A small image classifier, trained from scratch.
Data: trained on simulated fluorescence microscopy of cells, 27.4 epochs.
Rows from block 7, named by matrix and row number. Rows with one number belong to one attention dimension. Each number is 500 + 25 x the weight over its row's rms, rounded and kept within 0 to 999. All counts start at 0. Numbers have three digits each. After the name is the row's rms in percent of the matrix's.
# q: attention query, key and value (stacked) (model.blocks.7.attn.qkv.weight, 720x256, the q third), inputs 0-85
# k: attention query, key and value (stacked) (model.blocks.7.attn.qkv.weight, 720x256, the k third), inputs 0-85
q.177 113:491490511493521480509496500481483479489511544505495514473552518480525509496492472482469462502473501483470501518485544497449477531508502451489507483494489484488420527504503475522511539467506506498460486513543459490501539564533517500503525477520489492508476465
k.177 120:522504493499514514512524491504447512500505490504514518487505442520532501488479545512462503487531479493498517555490469502530498504510504585484503508470547565507515501527491499528505487523477488494507496464471501554471477467467506510527467487446482536488505499
q.178 084:499494495511437480506506524503548530517518524540502529461521502512498541518511552521492463492506475501425464489529463499540509515530515505472514547493513487510451538527500498505502504450518436511495507497476510485490494481492507476535483511493507540510546468
k.178 091:500552475514493468490555475509473518522499515511484472480478516507539535495492481493535497485540516494491457525479485499490436483485519490487492485512510548463478516522520510489509479514540442485522517505523523514512507511530514487527462517507528476483489509
q.179 090:512484475496511510474485530491473519496520553515475508479537502482469541547517467512507461519495448460452480493492515477489479552533510450475450509519507505483455544516531503505496533453499469522474501503482490510519499454522522488486530496502497506483525474
k.179 101:516523450511473472512546485491480479505537488516490481488501501491506547488454510521519496484522499521487491523504493513506474524469512525437475512493519555494509488454519530467490468505532511510515546511493534538473487492510489492506490503472539487506480488
q.180 105:517500535501505510509467537514467494494475549527492526474482540513586495504450512519512486521527502507509483522529491489478450505498496479504498497536517493535470527492452453534505531457501520498518494521542471501494530558527522503534526506492495495500478497
k.180 089:497477531483475513476499491493490508533481469483501524513519457529553521477492574492499514502478562450523548508506476494497505510484485551493556461478471479489509508498461496564474507486458472527498509477520546533550515520477526478484456489477470510462507497
q.181 060:523506485476523498490528487479497496528518498486488528527508476520471539493484533514559506501487424497484437522539518550486495522499496518474478535451501504467482473499487535490504486504528477516503523479469513492490537484560459504502506463497529526487516511
k.181 064:482528482511423478506496490503484471538476512494533530494516480444520470514510500472507517497555495483500523452511496518529529496469505471500551502553453514532483490489483494488551538474526548493552492511517449517510481487489545452510506511481468453522486503
q.182 091:487494468498480522475480494524509527514490494478512486486489519527471510518489491515568559519515459481496502518499471514524479469514510514487441499503520485507521488498496519476505475508493479515516528505497533522504515486531475484485500511427516517518489531
k.182 104:476487483511469489495529491467532453527494494470510499485501533473501539523505488478547543549476531531504510446508542481465551500462474455471565473492462493520517492457490495486490523482541558503516515509491488493512491502514527504464523528523502463479508498
q.183 063:505537492512480484504545492458530500513535506477510531498502518438495524434538489460446482479488486504466481481483543527458483508515490501504490526484483461482470487526495540486509531516494465457494457498490498485488536492519486510505507481488542508506523489
k.183 072:519507500504505519505482513514477539498497529502515488519518466504520482488525471489439515464508462509526522480489488492499547503512486563530516506506495557501504520527506493494526511508457463471508483477527476520477476511501486493502456493462477475549515513
q.184 089:519476489481491505483485477515486495512509480510478490526473493493486512506491553502486552500494547507490526476499477500550495499509513503510500521500516507505540497526501498485443482516491498531524504484454521502494458445465511530501493522495521527466511488
k.184 089:471515511522534495511494484483545475488497510514490505478503542489466502506493474487540492482489515510485456493473523522479481507473507390489491484506466483456489522497530496479466534494537502480518539556522516467508516556504484534466518504565512472504470523
q.185 123:511505515505526493475501507475523549502494515491489505518534503522514434516497465506494458523493490475487454522469518480469507483517489463479483505493501476495452518480527510486533516481526502510436532492554477459518513505517530442483500471528506494547485481
k.185 130:517479473498459481497551484486470471497517495501510485505499483480477509494497554525503481498508487483491481558535470487586488527509509550466510550518531496536512450487468524523515440522538475518490505480460496511489510450489512518509506458469499557488531495
q.186 097:497501538497479523486440531506449474506519552529498500463477514480540499501490546497515500484489572536501568443478482466507494517500491517493518479532492540540530534514459449543473495450517501514520461528518483509457467504476542539532510527461485506453479497
k.186 102:495516568487547515534495505498518523469484463513448512498485470555515515486470488522519512504460519505504487504464514529462466522517494465490433452437512486475500501474533473511475528502468511494492542489543566512508525545509491492471470497535504513448484489
q.187 118:510464530484536494485464491494479482501486504509496464489494489516524447502491490509489460499507550488543489570497490463501489481496519448494519464526508522503495521459512490508472514471530549543469497478544459517519468518506523465498523518489473505507474506
k.187 125:501474475497491506500519471458500466500502455497508506489496510523463512483486540556500454495472513493470440569501462491539502524511512503472481505468511449514492447502487526532473482510513491512480523497492501496494543480474497519474490449507531584485526490
q.188 103:483523508522496471502499481499531496481470520513532507488528509532541462463474485501496448504507483500487468531483504499452495493514484498475512497476520475506454486508524481527558489485515509477457503516528455459510521558519506468517510477540523479517478502
k.188 116:514464513506478516488491495534462510523476508502541522512493481499534498500527535505463504482509468465500527533512487486555506507518507534506559519512539489513490483530459498519528480537450460478490462465483491518505491467461506500529484472466479530514535501
q.189 133:488547474505517503508489489488485550471446513481490476496530506521481451538488421512496505523504463462475493499475530482472522474520516459495464491531525494491490503460534491480539531493519500477492506515549511474525535504546519472501492506544487474560457511
k.189 129:509439456505463507498557528522493478459522509502490483492492462501501500539498518498507516544513473522493522506584471481553485528506498570475515538502550495520570465485508514493490466540507544517520489457454501518465474441505487494484525476494491546462522488
q.190 120:497507480500531494507486516464504515478492522504472499465547506482481514494519469497464450518482481480466480468484530489488501504508497421477494487515465498462432530496511487495545546480493483500476499514527466479531535510502514499502514488554482483505495464
k.190 130:529492508503498484493514502503445533494524513534505481485523459514508519501448532511463521475544476503522507540511467515548484518494510589447493504494511549496519516491498491501503467506494478500507494482472510534465476502489503511537478496445519511497505498
q.191 101:490526499497518494528525482527477460507492477484512492543460492503498481502498499506528551508493534526558567468507481509517497460470530536531494508486538517504563454475477498477479485547484529482550493487499516513466490494488496520492481492468537492479490517
k.191 102:459481496481498528502460522505542467477468504488513498502493540474487453510519457478522506517471517519502522436512531479438494487509489442538510477539479434485474508520506468473525535510493539513488501515502491457522507523509487479466521506536496487498493505
q.192 083:509512444461508490535489482521453498458501514477487509524516498474500546523499501523527523520442537528527550495477519482519438499501532450500500493529470474477517468488481470517491507516552500526531456506558477508473551514482549531492508478497491522496519471
k.192 097:487492487536471495506489465469492469460527490470532458497480497490446479523530475464484511526545486501480507513449460494472514537549500474488493528506502483515499494443505508497499492480563525481493490514519443485490522502532497498473483493502452483492442511